Rows from block 6 of a small image classifier, named by matrix and row number. Rows with one number belong to one channel. Each number is 128 + 32 x the weight over its row's rms, rounded and kept within 0 to 255. All counts start at 0. Numbers have three digits each. After the name is the row's rms in percent of the matrix's.
Before each channel's rows are labels from the 100 images, of 14976, where the channel reaches its highest value: "responds to" is what is common among them. Only what is clearly more common there than usual is listed. The data: gratings and oriented noise at many angles and scales. In brackets: how many of the 100, against the usual share in percent.
# convs0: expand pointwise conv (model.blocks.6.convs.0.weight, 240x80x1x1), inputs 0-79
# convs1: depthwise 3x3 conv (model.blocks.6.convs.1.weight, 240x1x3x3), a 3x3 kernel
# convs2: project pointwise conv (model.blocks.6.convs.2.weight, 80x240x1x1, transposed), outputs 0-79

responds to: square grating (37 vs 16.6); stripes at 105 degrees (33 vs 8.1); stripes at 90 degrees (25 vs 8.4)
convs0.116 103:175110125149142067110101134081164133110092132112151143150103152111090077101122131109110140105157200176150136138093113159148086108135099075118109127120104038115132134126135090139133130160120128184125108102212084144126113174185195114061112167
convs1.116 097:068096086100152112105150114
convs2.116 177:131087191165121172181167083181133127119125102085082083194170087113176154147082141160148102087140111155092168140101158083158163178077173154148134099175105147138099124137155148149165145160134085124163119112090107126097125157085140109079124134

responds to: stripes at 105 degrees (41 vs 8.1); fine (41 vs 20.1)
convs0.179 099:123139103146154108110125139142122103132125110130116135119117153106095139118113117146152077071107097080128101160096134255083146096137166117140027132120140119124146175106160137154142164123125073152148110191166081174079147187128111114130120178
convs1.179 098:134136174148088159142072101
convs2.179 070:147155113163079089086146174129131128149178095124210114115121138115068137102168098121091165160078144147132140130144132075087093095177134102124147163106120153132160070156142092149115063153122179133194168098135080128115117157196109148101104156

responds to: stripes at 90 degrees (41 vs 8.4); stripes at 75 degrees (37 vs 8.4); dashes (37 vs 16.9)
convs0.86 099:167117198157170111142104155123148136148135130102123131172153177121164121133122212069117153101181208158171130173081142117133112077092136078083121145120184111084112160125095128147120142139080157113149110081176161124124089112164171138106090119
convs1.86 112:099142091096136117054118131
convs2.86 120:107140152130091130115169107141093125111171045104128084155186128089142137126126090123116174105092106112085185138101143127109142136087158139146125076130118165151122101107173126187131128176168090103183124174141057195118130175094084099068114119

responds to: coloured (89 vs 49.8); stripes at 45 degrees (60 vs 8.7); sawtooth grating (49 vs 16.5); kind: dashes (37 vs 16.9)
convs0.187 100:116145100098111133103118150108151152101112168148191159076106094178140129107175095142068124152106123164143118082187122113093123143156115125130099181114128135065154070150127180118102146094067168122120127093078182064157125053134105161165141116
convs1.187 087:138198156176131119129111100
convs2.187 130:117169100119094109126094103055161137126083155103172168127075157138067094125136131131126121192129071175170113077149094190095082142143102137130128148086147148101176165161058162080154119121110128138079145126080134102131144103113107131176092159

responds to: fine (53 vs 20.1); stripes at 45 degrees (51 vs 8.7); stripes at 60 degrees (27 vs 8.3)
convs0.23 099:151104141119119122187114105141102122098115247115131074146103081132141142130132108187130119135111118149110143125138123087149145135093145119128153176157101076153116116173175129139138103132130158171081183089083113048132170135127114105155223134
convs1.23 098:161084103108121172116074137
convs2.23 092:153121121130090124093120105084157095074102102133101167156131190141123000105128109158110167184194150127144112075148137129137098156134070148120154122108143140130136123158087105074146149138169130134121120084107110150196133100089130149156135186

responds to: stripes at 45 degrees (93 vs 8.7); sawtooth grating (45 vs 16.5)
convs0.94 096:155131159153156110084138167106173175177156113102110208145122158117191134148130153115129180114153130127126097173144168164090083112140144116091094112122169139069086164126109150101139135101080143088146113073139125134122077054158153167173066145
convs1.94 094:137083181143157106157135085
convs2.94 100:075116087105126144171148093144131130126107151126082089104159138196195094133129131121072145140101113127114128082159187051140079154135157107136070108109074151108120078158135160083106159116159147073124115188148144155155156119126067156142130078

responds to: stripes at 75 degrees (39 vs 8.4)
convs0.172 097:122155114140130099095108109055147097132132149079157216145117164110090047151100093082125149133164106139153097107140117135165118121138085123132146062072112127174175136127045139095109158178164144125102147121115144206135140105127135169130092133
convs1.172 093:110152195087126143096104143
convs2.172 117:104132134139155156136166190144190049138106145063159152155129184134171119160125138149132146161155122147125099134161172155101131122203131143129141106135148143104129129133112198085097148077074189105129140147090191122123135059147111181126087120

responds to: noisy (89 vs 29.8); very coarse (43 vs 20.4)
convs0.48 097:121115166151186168161132117200142104099109094195102109123178130137149195142113185112169106123162145057154122183072131139152142099111179136148127130126174157085096136084142156128120137113101097109177082157138181157094151163128146095082100144
convs1.48 095:111154141073129193123100137
convs2.48 089:098126110117142114113062092115120194127127175198134126124094119096158143085119133062143099081181137091137140132125089104146123137078126184113126105087065118123126103125139023136157102163175150086118139107190135159155139153148151078097138121

responds to: stripes at 75 degrees (59 vs 8.4); dashes (45 vs 16.9); stripes at 90 degrees (33 vs 8.4)
convs0.143 106:151103123196201122125107145105175141138114124094116118121096192087126127168098165136168085058145122121131111116135146132103140099108157115085064129121137109116166203169198117152103140152115154188103092114175124128060107124174141106124123184
convs1.143 111:118127069189111140145158144
convs2.143 098:104116116025150120142082124082170129116103163124115077097091110055117121134164129151099124112174145128126156122154180105115157216121152192142185100105120124132124095145173127107126111132173123143125153122113174088183142088109106081075154130

responds to: stripes at 135 degrees (87 vs 8.6)
convs0.85 095:045141104109124119109165158121120168153160124143126120108175151135140177113164131067112137127122085095137115131117167149097123103183155147156103114092113192089125108070131079116063136070093112067204103180140129176132119135148120125089090082
convs1.85 119:162049108127147109101134132
convs2.85 122:137153149187175099091130127145188108072165127119163180165137153101133139141097161081141181127167182107164089161131092151120123055136157133127125086115145113114134154121145145156110158152078159138108099078149130168058097078173160150128058129

responds to: windowed patch (51 vs 16.4)
convs0.176 102:114126055139116121118158120119123094147121121145111255123124128164100099163101094132161113143118102129134037120142139143148154133170136104144120140136106113152201147093119133121129212070140117145108069190139093155136139159119142126167105125
convs1.176 092:162164182127131124103089087
convs2.176 102:161118145185142143078174166143122063147141104081166113154148160168118108141091120116138142112128160116158091160117142159143135076137095092119125109164068134122152070100104123136110147127067177110178098131159131154077058193161162182071127109

responds to: windowed patch (68 vs 16.4)
convs0.132 100:100122092148116159112154084169106072155108083148088177140151119145113118176069113153204104126079084091119055125111115148126166123137179143139125111110117165133183138119109139121138156120152077104127097201137112184099153202097124120169088141
convs1.132 105:186122134166136153161154172
convs2.132 093:093123176101145135170155094117145152121140137083112083124154109074170163146127123136072108063145106136072194097138157092103190199116159139158130074158109145151088116144200156123101133159141119131148131132114110154160115110129078077048136136

responds to: stripes at 75 degrees (57 vs 8.4); stripes at 60 degrees (38 vs 8.3)
convs0.147 103:193112126184134103157041103114176098105127125103137143168095138091109116206082158128191117101131148171148116127127092107159134128088123139086128107128139084138172166163148149146159131152148149234072122093143130117113121114142156116152142183
convs1.147 110:131066125151122127093174091
convs2.147 088:145093124104177128113099103089202117119102193161137143086090106147081111076119096155113063138175145123135075118152104123152163136121141169137095103125122073073127098133126106086150130118125118182070142079123157088172176103162166126119203124

responds to: stripes at 45 degrees (98 vs 8.7); sawtooth grating (50 vs 16.5)
convs0.20 101:133092125119113178228126095178123118084085188145108113114120063173133167140159153121127104165152137177175124129139106042176115147102164116146161205125087124137156097123135174139123138101116124130138117116097182065128181113109119120120141121
convs1.20 099:159170123155085142119078095
convs2.20 097:116097134095095138176124079092129176103053162134132105052054078147142113129138145100125134132143113105204118092109122118135088168089120124161132155103129119133137135152137132097126117089169144121076171100115109088165183066119048100138149090

responds to: fine (52 vs 20.1); stripes at 15 degrees (35 vs 8.1); stripes at 0 degrees (31 vs 8.5)
convs0.184 100:111133098150139148091175126149133088109144091173136155102159137126077121135124145130120107146144120066178118189073125161131137114167129200180109106108131173101136145030080114121120147117127069088160083174150132166099137162125172143088068148
convs1.184 094:089123075109146163114171160
convs2.184 093:103163101098076074150137137124129181143133119134159137113135178104126153092181107151102170160089069145139157084158141118083086119156156114082093209080101199093169150167110117117094092147145113077150171135142171132154140107105100083127089105

responds to: dashes (49 vs 16.9); stripes at 90 degrees (43 vs 8.4)
convs0.118 098:103158098106150138167157119198082111124143142135127138169160094173153172156115097140122119155075124125049123139156100086155195116152209120137174148181107125181108121104127145157109115152112137097123159120055118126101142136128089102203151078
convs1.118 096:119101168089107157164122076
convs2.118 100:143130147137102110061082122088160081113085146158160130133061145125109050137128153089130173113172167065204118099103111171109076124133047154117107146129141101107113106108085153088154159131144148088121149105165140186146120120136158167120102152

responds to: very fine (58 vs 19.7); stripes at 120 degrees (55 vs 8); stripes at 105 degrees (32 vs 8.1)
convs0.150 105:079162121138153129125176139218115104099171135212166154170197122145121200132109084131140155163123136091105137165118094138130154103186216147157117139149162152142119118093102126155098141152074113081146151137112133156112138143131146097156087101
convs1.150 096:167104183169132146104134089
convs2.150 088:164177133126103063091096137139091108107134133168166105125089144167139105119145108083108194128104175090153163119107077103110072110146095115131177185140137062127082065104066123142146102175155138110102208084166137147131152114146124150140106122

responds to: coloured (84 vs 49.8); stripes at 90 degrees (39 vs 8.4); sawtooth grating (37 vs 16.5)
convs0.54 104:150134174176135116146105147150138113075140151129177153185141124091114147126102125145115156149129211131120118177104095135144143076122148164101124152183199096100106130117114147214124123173085146134070170053114134105090112097169185101123108133
convs1.54 096:106082109172116092153161093
convs2.54 093:122067131154119168122083092126160096093088114135079087169130144118100111165087154169097071082161159124130132181072149104197174147109129134133113147138096127134094133164160105117129183171164085133136141141168116086090118146075168106076161182

responds to: stripes at 90 degrees (48 vs 8.4); dashes (46 vs 16.9); sawtooth grating (39 vs 16.5)
convs0.134 101:112096116041132133147176143105107183160109164089115115084100111143157139107194088139092143094129116137102130085203200122083138129150122086078119152144096125128086112156169138125107130061120155153119146122104124074160090105112079131133174077
convs1.134 101:148117194086099153122102108
convs2.134 089:063160101051108059139086119049136173149097134178137183106112124138127149102156083155092110124111110162112120109178110137113132136134192136112112145083134130080159103159154088119128127143195118159086147145103123125202160128143099084158149106

responds to: stripes at 90 degrees (83 vs 8.4); very fine (41 vs 19.7)
convs0.186 096:087140068126123147162154148130165119085150154128188157128169129133140162177134108168104095132113092074113111117158136125114179142224128186120088114141127180076201112119124188127127173121111133078079116151106192133124101078136126159154124122
convs1.186 086:122132143122157167063121175
convs2.186 110:147114113101078138087156197150141100164092128103175097149116143185145160143147134166104156136094140101122148159164150111085106112177112142096089190170126149078126133119117145076185125069054117069170195144124136080125090153139091142131117115

responds to: stripes at 75 degrees (63 vs 8.4); dashes (46 vs 16.9)
convs0.225 102:161101174156103125085064079067163162133112096137089142153130175071114116124092214115164135076159127170141115143110114146118091118039137136069092107069155136100114174137121122115142127131176096147153076098163116153128106138135150126140112162
convs1.225 088:187116109107151144091119077
convs2.225 088:112167124128120118139098110054139162075146144161165159097111135122082129057136129090099112166121114151146140076140105154105091115168119133141099078058146113112133136161071126104065082164131135148075147114131119139166211038154130141151116132

responds to: dashes (42 vs 16.9); stripes at 75 degrees (41 vs 8.4); stripes at 105 degrees (36 vs 8.1)
convs0.26 097:062134083090150174155157145199091100127121137144123109106182102197155198113148089148164098147062091065066165103167115117136151130156174115119119166137098157159147111119128134158105164094121130084143130183100142124121125168115092106142120083
convs1.26 109:111118115102134116175153057
convs2.26 068:155100165125118123108111133121080087128123131127096093158159169145130127120146141103128162141079127118167070156085178200121065098091117110089071139108121154107152097068127127143177159096151078085171090198182136125089153160088147184122151119

responds to: low contrast (62 vs 29.6); stripes at 120 degrees (33 vs 8)
convs0.47 102:105089132152162156148114093169180102126138101145111127118147128102122160190087163163236065093168099086139134154097130159148145102112174160106069114118143151101175183115158148132131182110140091127126064162150142121087115165109140110142108178
convs1.47 094:090162146117177130077094131
convs2.47 091:187102085130097091089132171130092166146120080124134110122093164182120111141167109143138162156083139104197107149127139141145062070084113070092123174158084147111214115123135073121184097113160147147149141125134119095101108166159110167133153117

responds to: very coarse (61 vs 20.4)
convs0.61 100:102149156152125127122123120155097095122165120195086127180189127132086164095118113126142113166076098131103115183087069137151124112116171154184132167107147129140107172061077110119127103130134045111132155153132095153110175182096136119192079129
convs1.61 113:093113151122135105146163199
convs2.61 097:075169164115143109149159136140160142167111175094120134114164153091107122075128179141103111110110045182095113091162083134072105141150114149168130127078114137111078144202148129084123084137107094119193172125109099126122142203150153111135117167

responds to: coloured (92 vs 49.8); stripes at 90 degrees (57 vs 8.4)
convs0.135 103:117157179108096140107145125135119140147151053133060082097133149071143159094137157125167143030102111136124134171106157158061106130096139129129077133111171174083043170111140104129146073089148071105164119120157129131127110132100127127134121146
convs1.135 107:146146101146093058144123095
convs2.135 107:122143112161104148089140153121151127171090086102157177137126197090108127148097110201077113187151119165121117117131147172035137146131096133118086164149179155071120152167108167123128160133094152109108165121092160098137085093100109156101086181

responds to: noisy (69 vs 29.8); stripes at 90 degrees (34 vs 8.4); stripes at 75 degrees (30 vs 8.4)
convs0.221 100:068169198108104159136130114137118139112165114133104096128182157143115125106136156116122141155127094108107129160088114149110117131157133178170142106090145191068080139103056137123122075156145052025183149146126135164135150150082112134145104128
convs1.221 090:118101156103072165155126171
convs2.221 068:127131149087143137086120079168139090132052136122062148172098163117108099131088142167154110130186116113125115169080056133147110112090108144178164122109133129138087142111159109118143089099131098091150170064157089118173119156104190104121069178

responds to: sawtooth grating (57 vs 16.5); stripes at 45 degrees (48 vs 8.7); stripes at 60 degrees (39 vs 8.3)
convs0.232 097:150060176131128166169129116157165132116110102145109089087121115105167167165125226140146095103175152113168135122101168098112132155070158142114113158151163144100106139145152196120156103087125106113155069094125196081137125074112090142112168156
convs1.232 097:151125054143135113092093113
convs2.232 089:162171129139069118080153124100121116105107093103159108127112193140112072088166092182070159152110126153142165081122116110057080118123078114135189101123100148117161112164070105079138072169131147117178156127106120142152134129107101178094114167

responds to: very coarse (50 vs 20.4)
convs0.14 098:090088131145137179175129105190161086101116150136111133165179157132159153172095183148180064134111108097108104169106122142152156116140193187135102146117143162073182184098134187136155133093129073112113097157148146143088161144098148129150093154
convs1.14 085:097116178107156160081096138
convs2.14 085:136126057118078113098125139123147153134119097158168098144131135168072131138186135164135113145088090130116124147116099113143113090132100119085107149136070176121223168136124069075138058140142132125165199120168095082097110187142163133144155123

responds to: coarse (47 vs 19.8); sine grating (46 vs 16.6); stripes at 0 degrees (26 vs 8.5)
convs0.74 105:144119039163144114128148135112149090143111157110137201134102136141093086204109105156147110123136145136146067143119156155150131105173117084136111142162110120139204139126150127163121228116143138183092057159147082150098126104136183127152122138
convs1.74 099:099086079172156149123144156
convs2.74 100:076157107110152071137086126121115180181182139157110109125094114077137148106141176104140118126128086142144172104118151075122108125147131177089113143074158137137080191150141075128106090114152133109161184107181158108120121094160136034101083106

responds to: coarse (40 vs 19.8); stripes at 90 degrees (29 vs 8.4); angle: stripes at 105 degrees (25 vs 8.1)
convs0.37 102:111104131173110175125126065140150104107125128205104183157153120149104120154098155112140101181146123116168075180099097121153116132101150201186113095107154157101169136064053148095162140133128105092122084144113136133129153119109183149166069141
convs1.37 099:089111134085132187139098162
convs2.37 111:133135100115068123088129132084174137140081106121137146072103167121065100099156136173081121147120097170148126107121091151078088142133065134129086183115137184061108105176109116091134098117142075088164171083175111088166117145097120149132112167

responds to: stripes at 90 degrees (51 vs 8.4); dashes (42 vs 16.9)
convs0.98 100:116145151156161073067143148115148151183161085101122230142127183067133101164095126131135148121104104136090088153146130199094138099142167127078095095152169125121116191128154110142142146134123142171102107113123099170082069125149149136172090133
convs1.98 102:071145102171132157127170107
convs2.98 094:097131116096083086110069101120165139080090166119135130179127163096112101131124081158079135088149134123103112139145165150131121150120109221117147187132097141079171111129121049112198127160182079120119156095132141107170110135114125116066118170

responds to: fine (48 vs 20.1); stripes at 15 degrees (47 vs 8.1); square grating (42 vs 16.6)
convs0.77 100:102171147101147127102136120160071123145224053198084115125171110107132176106138142134169127108100108079084149164099115136141120090112155169134118111119151165152093172077125071134122101131140077092164132165115089152107137190120117078135098127
convs1.77 104:153114068076110148112140159
convs2.77 106:058126172148173114187126110127164115137097224154142173072121091091107148084119144095136079148169095135171093116136055154117164122116150157159113125110127070079137125139133134114124116081086176144089143127110131110126181140198155143126119115

responds to: stripes at 90 degrees (49 vs 8.4); stripes at 75 degrees (28 vs 8.4)
convs0.51 097:073086128130086186177128102174157114124093184157112124137128046176172157146138147173139086187132109124109103130154133101130143168133177164165132186152145142086161118130112162141145135067097125109110098129045165082132149108096116124176132118
convs1.51 106:188162143132086153138087117
convs2.51 090:095125111121085101136087120045148152088097163142141168123044104135153069132165133061142156137159134118185139117132138132181092143130132140132163170105168112160129127119131078077118165093171144122117134093141115107160155047161066087140109106

responds to: sawtooth grating (51 vs 16.5); stripes at 90 degrees (36 vs 8.4); stripes at 105 degrees (35 vs 8.1)
convs0.166 098:149158143111111122094191153151081106180124148136115099150111099118116128115115080161115173154061167173056092164125140125146141121130122140130149182198160097129053127108095115126161093089097138133106209096076088090114137116120163142182129111
convs1.166 105:151133078141113098089120071
convs2.166 101:104156123140089154130169116162103151184142079068122117144151109097155179159105162160142128120096060154046190096147150117074157169111125145142112134146164193142100176150128166128133121132097092086159114140077114122114081135100077093099080126

responds to: stripes at 60 degrees (54 vs 8.3); sawtooth grating (48 vs 16.5); stripes at 45 degrees (38 vs 8.7)
convs0.209 101:130099133133136178218111099171133105084100221157140147168144074169135173144132116143149117176119141160134104141117077108198132156107161133163144198159114119140166133122104190156130126126102126095081150088106152085129160121087132114177152111
convs1.209 098:064095139144153081114103133
convs2.209 105:100107177169158167175117142193137077121089184158142149180205107137120164110103123145077095164115118177095101174080066117157189126107153090164110137152174106089106155126121160149096107146090121113104171135137134116109145168130189134125115142

responds to: sawtooth grating (50 vs 16.5); stripes at 120 degrees (43 vs 8); stripes at 90 degrees (25 vs 8.4)
convs0.102 097:109180164136128078091169182136152154134168127119156186138138160092181161141132135116100171106112123124098142143173135143055135110164146152087113098162164153079062142124132132117118111137072153094132155071103128155137058063134124134146046126
convs1.102 101:142109183096096110087131167
convs2.102 109:155095071122191106144161183134104126141163089104102119078138129182161118152135127101120107107095129085141096124157174132106127113149201032106094121149122096156136108143201128135083159105129142168142078182161099155125145128151093133162161067

responds to: very fine (52 vs 19.7); dashes (48 vs 16.9); stripes at 90 degrees (38 vs 8.4)
convs0.238 099:161138171155089083078129105081158139140107104072099135151090210067074063127100124136100153099116114173123107142097147160112115133101103178117123094126131114114129154133105120112182074192157115165114154110125078145108113138133140190163106198
convs1.238 094:160115096135144134145091198
convs2.238 103:147097102119099128178128156148085115103108144084143056118104114118155141159186159111102162114071125102152202087120172081109116164151136111121150128138097123158148069146161170114147171141148180074164149206173087144117159123137063116115113099

responds to: stripes at 45 degrees (86 vs 8.7); sawtooth grating (46 vs 16.5)
convs0.191 101:206083151171130139155065065092158143124086142107081067147092118104122105151095137178143075112134098173150142111138118107123107140048131123131160113112101111135135131201170169098173085159179135178112151104104123129144159124115117128177151158
convs1.191 104:141159164094163090129074131
convs2.191 102:140202097100102087093140157116067129167138116144154166119104160150113143117149108076100197149040122112149143129112086179123044103162068109106108158110121143138116159085058119134102127162110141104117166146160130138126123102100122139173070115

responds to: very coarse (61 vs 20.4)
convs0.18 101:132146150166143122137096099118113085121130134175104203199175116149117112149093151066196141142135131181157070156124084116177111104121166122132142170097182108155160165100089155128107182106148100116127099139132138150111142145130153078207068117
convs1.18 098:104128176112166149070110104
convs2.18 108:149133064143078122096138170134136122142104124090226106155096144145118165174163057134120197170083142150125158122126143150091101115164105119069148122151076171112174118118084116119137131154115157077121186113136137124101106114147107151089065089

responds to: square grating (45 vs 16.6); stripes at 120 degrees (33 vs 8)
convs0.3 097:115138252140147123158139147111100141125181107117102076136177147119153183074125160059110158114103130140122163161092111142121084103087158110124112149117174134082044162106114110130091082134124104098192145098135165148128134136137148102090111132
convs1.3 101:102078104139109124084133073
convs2.3 101:222083137167091151081135101112115157097137036118148104129107109128096133166117110158133136095109175076153151148061146094160135152111120090143138130202176139165133116117152123157157138170184098145127101100124069112115102117086079105100145143

responds to: sawtooth grating (64 vs 16.5); stripes at 45 degrees (57 vs 8.7); very coarse (45 vs 20.4)
convs0.156 098:140087151146164135165113135176172131082120142147146104090139143115154193155111217129160103090213193097180166131091135114124147107097169119103137170164150129113141132133155162162100153130103160135147099087163212088114112097143125126080139120
convs1.156 096:164091101103112081091115093
convs2.156 124:169172146173068104119125149145140105114115115121222098145126151105089140114153106197046132139088129171103130137127102129064148118163092128137142179148133135098123142166099145118134084189094134095129213134118126091100117121120125158129075185

responds to: coloured (89 vs 49.8); dashes (56 vs 16.9); stripes at 15 degrees (36 vs 8.1); angle: stripes at 0 degrees (29 vs 8.5)
convs0.82 101:101140146120099120102131088135060141168150086175061143129136122142067128127105125120194126126110073151102113155113123158127140112077129112159152138141134136181120165094106070104122068102188065162145130130138021136132156172092108113164108125
convs1.82 101:106116156075157108089138174
convs2.82 126:084112128129109094177076111115163144092110181130190115130126152065136134083156095085126100118140109123161119095152118150158110109126141164095080127064046122085205089142126104127115142134123157088139126150175172189112156121168146129071103090

responds to: dashes (52 vs 16.9); very coarse (44 vs 20.4); stripes at 0 degrees (37 vs 8.5)
convs0.10 099:126113140163141142139111077138124097052106135193131148197140098136085157123096145146149102152140148137171118174059068134184119106107184189182137177107171130114150167076076133111137124148152066104105137116129150139129189155115150105139104134
convs1.10 099:075058119128146135118146154
convs2.10 076:117149090133118088165091110117128141130099184116150129093095143084057127099147158161121092161111037194109120061128080130103105125133119140131132149053105126106154141174120131098130061148148095139138171089102116085113178171134130096154127189

responds to: stripes at 165 degrees (53 vs 8.3); fine (52 vs 20.1); stripes at 0 degrees (38 vs 8.5)
convs0.40 099:060176169144107141102145123108077108100152094180100140145183099137103143083149102095121162196098115134134131127116096115136068126139126128187137147082160181083110106062085111092083102098127049081176147154104144133135139148096102118141096134
convs1.40 101:061159151110132085156138141
convs2.40 072:123127122114139120158076151127155106097131188081118114140165184094132134064133139143111086091072090188094114080145157112124121129130135118101134145046086095113147139230128074140110087173137118162140184111171128108146169154176142105123140136

responds to: coarse (41 vs 19.8); dashes (36 vs 16.9)
convs0.31 104:107121102171133131118129090110161087127121100158141201124144122145068103191093127126176087133170098106172101107130109137146134113154116148152109093089095164135245106097113148117113214109142105129122038166144133158121147150127162124106107130
convs1.31 103:140129162084190147097103139
convs2.31 114:173107115151079135124163182117138093139086123059172104166109150188137099131156148103104194161075142128169122111139167134124085090162063101090109105146089142095147102142079136099181146094100178077148134150146126120103107132170124198144108099

responds to: stripes at 105 degrees (26 vs 8.1)
convs0.22 098:105166100150135128064100111103127094124140095153123214183139138125051097140089095133136129162107124099120084147120092171128147120180120186144085076118135147123182134091094103110122154135136115114130114160131089224110150182116173135157079158
convs1.22 089:110140120074143198140149126
convs2.22 099:140147103172082095149136137077140119117069155073172143102108159123111119108140141128083152185115092195180094094159115154109084136178103082138120200068120149071136143169080176110138122132126146088116143118134130112111160080138113145148048143

responds to: windowed patch (37 vs 16.4)
convs0.215 101:143093111163121148103127084148186074141099107135106120134132130118108099204083163172195082142136122084142064152098107144118167135115139185133121055108108172126187145117107157098173141155170093120098086169130142178120138147102170161166114168
convs1.215 098:178129136150081108155153175
convs2.215 095:096114191089123168136162101136127124108149103131091111135202088106150176113128110146111140099134118127057175133094138126123180191115150154166091089173133172124065109091153146172108131142120063097159132155117114168178096146069119087075106110

responds to: stripes at 0 degrees (86 vs 8.5); coloured (75 vs 49.8); very fine (46 vs 19.7); kind: sawtooth grating (37 vs 16.5)
convs0.183 102:122118150169201160156125125179153103070145157157151107157138125094152187164085154142141110132130162085131127193095092127122171104122216200135119148151167126085133140116146177182111130165078135114096119095121157121061147099147166117116100131
convs1.183 103:130173130158137170065111115
convs2.183 067:146153053076125109101136146135090147166194100139152085154114103131121172156160108138165135129098131099102157180124149115130079125144129183083163118093074182126130159069118041141167119149117095113187178096125174094108120125109131087137124088

responds to: coarse (42 vs 19.8)
convs0.100 098:114131119155135132128125122081189091117137126117141218137153167130113061174112138098147118131171114107156093111146107148152135146177120153138112055094135179109224125088106170126120167152156118110108060151143126207135134110125179160135092147
convs1.100 088:122154176098149181091101124
convs2.100 114:128115125140100154080180160154153076181100110079184131173132159136132136144128138163116152160103125129112079133163149163109135101165099130132109166185121158082153120120121168083166137068042144081193144154099120094091084151160153179098101138

responds to: stripes at 60 degrees (84 vs 8.3)
convs0.63 096:137107158178133139167053061148147100040128150140148096188138118098136133148068148173151097129134136136133131143135054118143176142081156159120145096108137106118150143165123198124191108182145136128099172091102179107093153131119126121167122163
convs1.63 102:164123083062152120112151121
convs2.63 093:104184126120142116090172142153094158159188110178103180101161127120184136089122038083188196193129119079104100135127151151108114140097147101143131117135165138158143133078150076148099101106117168133143119129098129154166134109136075137118161072

responds to: stripes at 45 degrees (63 vs 8.7); sine grating (43 vs 16.6)
convs0.114 101:117098037131140127134101091118144063128095133140155135138112114110078073172102056175149069140135137105114086092128103142149181154132111169159123111121104121174220111130126152127175165161160109175068137164133104159110154162139129138137139169
convs1.114 097:125164150099180123123071104
convs2.114 116:136141175140173128109163169169145112151137150101135159149133182122156157129101174098153174100133162093160051198094131178149111045146137107140142141147121125117121189079122118127116144112062150120135109111145153136094093100147194176102057129

responds to: stripes at 60 degrees (57 vs 8.3); stripes at 45 degrees (35 vs 8.7)
convs0.226 097:154115108160124152184080089129128095087100189115143134153095109143110140168103127183139089161129136188133089098176079102146155156097140110137124184110093100122157114166138171153186127102158119151035156112087129072116165107104140122198158134
convs1.226 103:204126150097124107089134135
convs2.226 078:124125130126133087141115181124114149098186137180166154116132172166160170121170123078138190157120160122148136152124131145157066083133125091071091197116193138111102167115123105163090143112113175118109132096176191087126124057133092120176133113

responds to: sine grating (58 vs 16.6); stripes at 30 degrees (35 vs 8.1); stripes at 45 degrees (34 vs 8.7)
convs0.126 097:110122089124096188126149079154134090110103117183142117145143106172095129130128100180153097181114114104122082137113119136121157176147123174198143124130120184122175109099077181104167103122164059101099134167100093143133177146043120148183121142
convs1.126 104:063107157165136120160093128
convs2.126 070:086138170146121149169189170186140097146156123136154167100169119147167168106144159114114124195130116085071148135135143152165146101117097117100108164201187139134060172110130160133093103091057156136149165117106162090081125099160141153161134111

responds to: square grating (41 vs 16.6); stripes at 75 degrees (28 vs 8.4); stripes at 90 degrees (26 vs 8.4)
convs0.223 102:101149119140164147195105120165162135059160159169195157136181112108152203160130121130149134128140115088131165092155094077129160107156165143120134129131161144131153104125139173156076176146097147100106126117110234126096131086132113061129139108
convs1.223 125:127143080063147119148092113
convs2.223 099:082090159131125142169129139118184141107126184157124163093141063155132152092130105081152103178146127140123065099174155137147157155091142119138093145146134107110176105088191108085131138038086150139119077153108124104155159118174067142117172087

responds to: very fine (67 vs 19.7); dashes (52 vs 16.9); stripes at 120 degrees (48 vs 8)
convs0.60 094:130167190137127094076144197106097145129196072133162141124137141107123147099118138071108196109112174102126163178062106125103107093119094106148124105122169141098067137082099068133088087157104133093179162109157112143133090148164129126104092133
convs1.60 096:127095108157100169092082096
convs2.60 092:165086114140081141154103102071110137135104071097131106107045108112097173185110115138167077101122109116183142081098147149107094183080104110147122132132153136113165117164129155134198172117171089123106107141137090087124135126086057095084127148

responds to: dashes (47 vs 16.9); stripes at 60 degrees (33 vs 8.3)
convs0.8 099:117079114128124160204100124128126131036092227146148133124121097156147176097127127140112096128167148121158139099140128104141114126141165096139116241147132116091170123126167157173110172082098123130117125132137181074118157129128126095084141114
convs1.8 094:114117108103186092118079155
convs2.8 112:106099149154129187196130125168154031054090197087117152143178183152140111090106121099080127167137113141158095095138138105126112129152133134196117126094140098104124093150132142111054128127130158102124131125149150129152182166149129162079125150

responds to: stripes at 60 degrees (70 vs 8.3)
convs0.108 102:145145127204146138153127108179134044087137153162170137204138093121130135184073120133123140162122177121118092159126042106163164133142166147156149174160145136149158120110099149170123155165094134114072156112089164104086157106126154105172126129
convs1.108 093:098169103104126180136146079
convs2.108 098:116136132120166092101106136147177169096141161126163175153133158148115127158140073146120150159164166108145108143150106151143125096142131157064150109107103112111247145100128091126087108158120179168049142053089151122139119062140174139115139122

responds to: very fine (43 vs 19.7); stripes at 0 degrees (38 vs 8.5); stripes at 15 degrees (31 vs 8.1)
convs0.140 101:111131158077105106110185160127118179173152082104094089120138150137113133089155126116092154094102090126098135167127156169105079113158129133144109101097112169078066148111106082091128029124128084099223141132146085143157126146102129154084124116
convs1.140 110:079084080134138104108128089
convs2.140 113:136125179130118128132160117146090166118188066115132069128141085098208177133102133115157181074119143083108186115110178085111132173107158155127120120163129176148086120123137148164157145165145094079151102128120125158122096110091062100073099093